python train.py --train_examples=78125 --gain_aug_db=10 --input="log_mel" --num_classes=41 --activation="silu" --widths=[96, 96, 96] --rnn="lstm" --rnn_layers=6 --momentum=0.95 --adamw_lr_other_params=0.002 --grad_clip=5.0 --final_lr_fraction=0 --warmup_steps=200 --adamw_weight_decay_other_params=0.01
Rows from block 6, named by matrix and row number. Each number is 128 + 32 x the weight over its row's rms, rounded and kept within 0 to 255. All counts start at 0. After the name is the row's rms in percent of the matrix's.
# weight_ih_l0: LSTM input weights (gates i, f, g, o stacked) (model.rnn.2.rnn.weight_ih_l0, 384x96), inputs 0-95
weight_ih_l0.103 083 [123 128 133  95 143 120 108  79 121 131 110 133 102 148 126 107 102 163 184 132 123 157 121 146 129 127  43  71 115  81 113 152  82 102 146  70 221 104 124 127  86 100 114 107  68 132  89  92 171 192 160 134 144  78 125  78 162 125 190 109 141 144 110 170 131 174 154 128  88  91 141  97  72 102 139 149 101 138 143 115 132 123 159 150 177 108 145 104 156 123 124 163 122 202 134 167]
weight_ih_l0.104 088 [111 162 102  96 150 119 137 147 175  77 112 136 110 114 131 135 105 149 119  78 115 171 117 135 126 137  96  65 104 156  71 125 114 191  92 126 114 127 162 107  82 179  98 162 136 157 140 117 120 184 127 121 108 170 143 105  90 132  95 133 116 163 141 182 160 151 108 130  97 156 208 144 131 137 156 130  57 164 167  86 106 152 161 115 141 122 149 133 190 108 149 148  31  79 191 112]
weight_ih_l0.105 087 [112 148 158 129 146 124 107 110 119 131  48  89 135  57 135  92 122  53 134 129 169  87 103 170  91 141 135  64 114 158 108 104 180 164 152 204 122 137 121  59 142 118 120 169 120 159 133 137 143 128 140 120  75  70 129 101 169 125 123 160 106 148 162 123 168 119 134 159 140 143 169 109 112 130 159 192  73 136 179  75 150 127 151 109 161 201 134 174  96 134 134 104 144 108 126 110]
weight_ih_l0.106 093 [100 120 114 162 138 152 174 155  98  97  93 116 135 141 115 146 156  93  36 142 118 168 115 136  95 115 157  73 152 103 175 140  49 149 166 187 173 169  32 141 148 186 105 103 125 117 138  88 136 126 146 137 116 109 110 132 155 119 142 156 125 109 169 100 166 149 163  82 116  93 142 159 105 118  64 150 103 187 125 162 142 141 126 106  95 134  80 141  98 134  68 153 106 128 147  96]
weight_ih_l0.107 104 [191 154 127  69 164 155 127 155 139  99  83  77  91 208 117 101 125  86 139 128 123 173 121  70 148 113 155 139 161 129  75 167 164  64 150 118 165  86  70 138  89 118 127 157 122  82 140 168 100 113 122 113 100 164 112 124  73  48 127 159 132 160 121 145 114 171 104 123 124 161 147 118 135 172 118 110 106 131 104 166 132 114 167  61  92 182 139 136 131 145 102 176 105 155 111 126]
weight_ih_l0.108 112 [101 122 132 199 159 138 120  83 170 135 137 133 139 109 117  84  86 108 189  58 128 107 134 128 127 135  99 192 147  99 152 108 117 128  80 180 143 130 116 144 152 132 150 165 185 161  43 126  64 125  85 135 139 177 119 110 129 152 113  82 158 179 138 137 136 136 173 116 128 161 169 170  78 158 190  84 110 118  46 102 143 136 161 168 151 134  97 117 159 125 103 160 129 131 119 110]
weight_ih_l0.109 108 [170 125 113  91 130 161  88 144 102 127 187 147 117 159 120 117 124 140 116 160 108 165 109 151 154  85 118  53  80 140  79 131 183 134 116 109 159 145 118 181 106  97  79 156  98 154  91 133 137 144 171  89 146 150 148 125 153 160 161 121  95  99 120 195 123 102  96 124 121 131 112  91  39 120  93 166  88 183 164 149 182  91 184  99 180 168 170 106 170 117 101 117 122 114  98 146]
weight_ih_l0.110 097 [ 63  87 112 122 101 160 104  93  91 168 157 150  89 135 112 143 118  67 133 112 147  83 148 138 143 147  79 147 114  90 136 135  85  89 110 165  98  98 163 137 186  63 158  82 114 174 147 155 142 141 161 146 106  93 156 117 141 172  19 132 106 146 175 139 144 141 196 174 135 114  95 102 176 107 121 107 135 116 127 125 123 182 165 114 107 182 137 124 118 100 117 185 129  90 124 127]
weight_ih_l0.111 102 [155 110 124 169 177 165 151 106 155 122 129 116  71 173 168 128 151  97  61 185 128 178 169 110  24  74  94 130 152 122 148 125 153  94 159 169 132 104 173 138 155 136  88 159 107 127 122 112 130  75 107 121 123 112 129  68  47 139  94 120 106 108  96 152 150 123 119 141 180 109 171  66  79 126 104 120  59 118 167 101 145 112 138 142 131 142 152 157  94 127 132 103 116 130 151 133]
weight_ih_l0.112 096 [144  75 118 111 149 122 140  84 136 115 122 133 132  83  77 104  84 151 149 148 114 188 111 156 140 136 153 120 144 183  93 138 119 148 164 210  99 132  81 194 116 108  91  91 165 117  45 131 117 130 103 112 134 193 157  79 148 136  96  86 115 187 140 171 101 164 130 132 110 144 100 162  98 132 142 133 145 170 147 119 130 126 189 131  70  85 156  97 121  77 113 179 129 172 113  88]
weight_ih_l0.113 111 [103 105 136 113 125 146  85  87 140 236 134 167 139 173  90  82 144 139 107 108 158 107 116  59 100 166  55 148 137 134 113 163  85 161  77 133 169 135  86 100 127 222 167 124  73 182 136 136 101 126 111 127 101 126 166 151 121 146 135 124 131 115 143 148 104 146 111  95 146 142  69 134 138  52 137 138 129 165  85 139 104 115 159 150 124 136 192 146 101 108  95 124 135 157 129 132]
weight_ih_l0.114 097 [142 160 113  80 102 150 115 193 108 130 129 165  84 111 114  90 113 138  90 162 220 113 144 131  95 126 128 108 137 156 115 170 142 178 126 130 242 180 104 150 106 132  75 159 126 133  67 162 117 133 118 118 176 125 142 137  96 145 109 149 148 102 136  99 146  73 150 132  99 113 176 165 120  44 127 148 116 145 171 159  85 121 161 123 152 125  98  67 113 141 120  95 106 169 137 125]
weight_ih_l0.115 100 [160 168 139 129 116 141  96 153  93  62 131 100 137 178 137 117 142 168 119 198 116  58 157 127 138 112 133 122 164 125  95 152 113 163 152 159 193 115 185 174 135 112 164 143 140 145 136 103 172 176  90  64  96 143 124  50 154 122 123 159 115 132 178  94 118 188 125  97 115 126  70  74 107  85 134 132 133 129 119 136  88 128 155 147 152 145 112 171 134 171 118 107  87  48 149 126]
weight_ih_l0.116 096 [126 152 171  89 127 143 117 150 107 192 129  94 190  94 122 194 143 142  90 115 149 110  97 153  61 143 143  65  82  96 170 119  89  77  88 133 111 175 148 138 158  98 130 144 122 165 126 159 129 119 102 137 160 136 157 146  78 135 129 121 181  73 150 159  96 107 149  93 112 141 176 144 126 131 135 136 150 126 111 161 111  84 132 149 119 203  81 126 194 117 121 165 167  63 110 187]
weight_ih_l0.117 097 [ 77 145  81 169 177 116 134 116 161  81 115 136 103 130 183 139 108  62  73 168  96 134 169 133 105 162 114 167  62 151 165 125 144 114  83 156 165 116 153 153 127 151  85 107 174  91  94 103 126  91 122  92  99 126 144 147 113 109 118 134  89 128 155 188  88  79 171 107 123 135  78 133 102 116 133 186 134 128 103 124 181 146  88  91 112 154 104  97 117 161 176 149  92 136  58 178]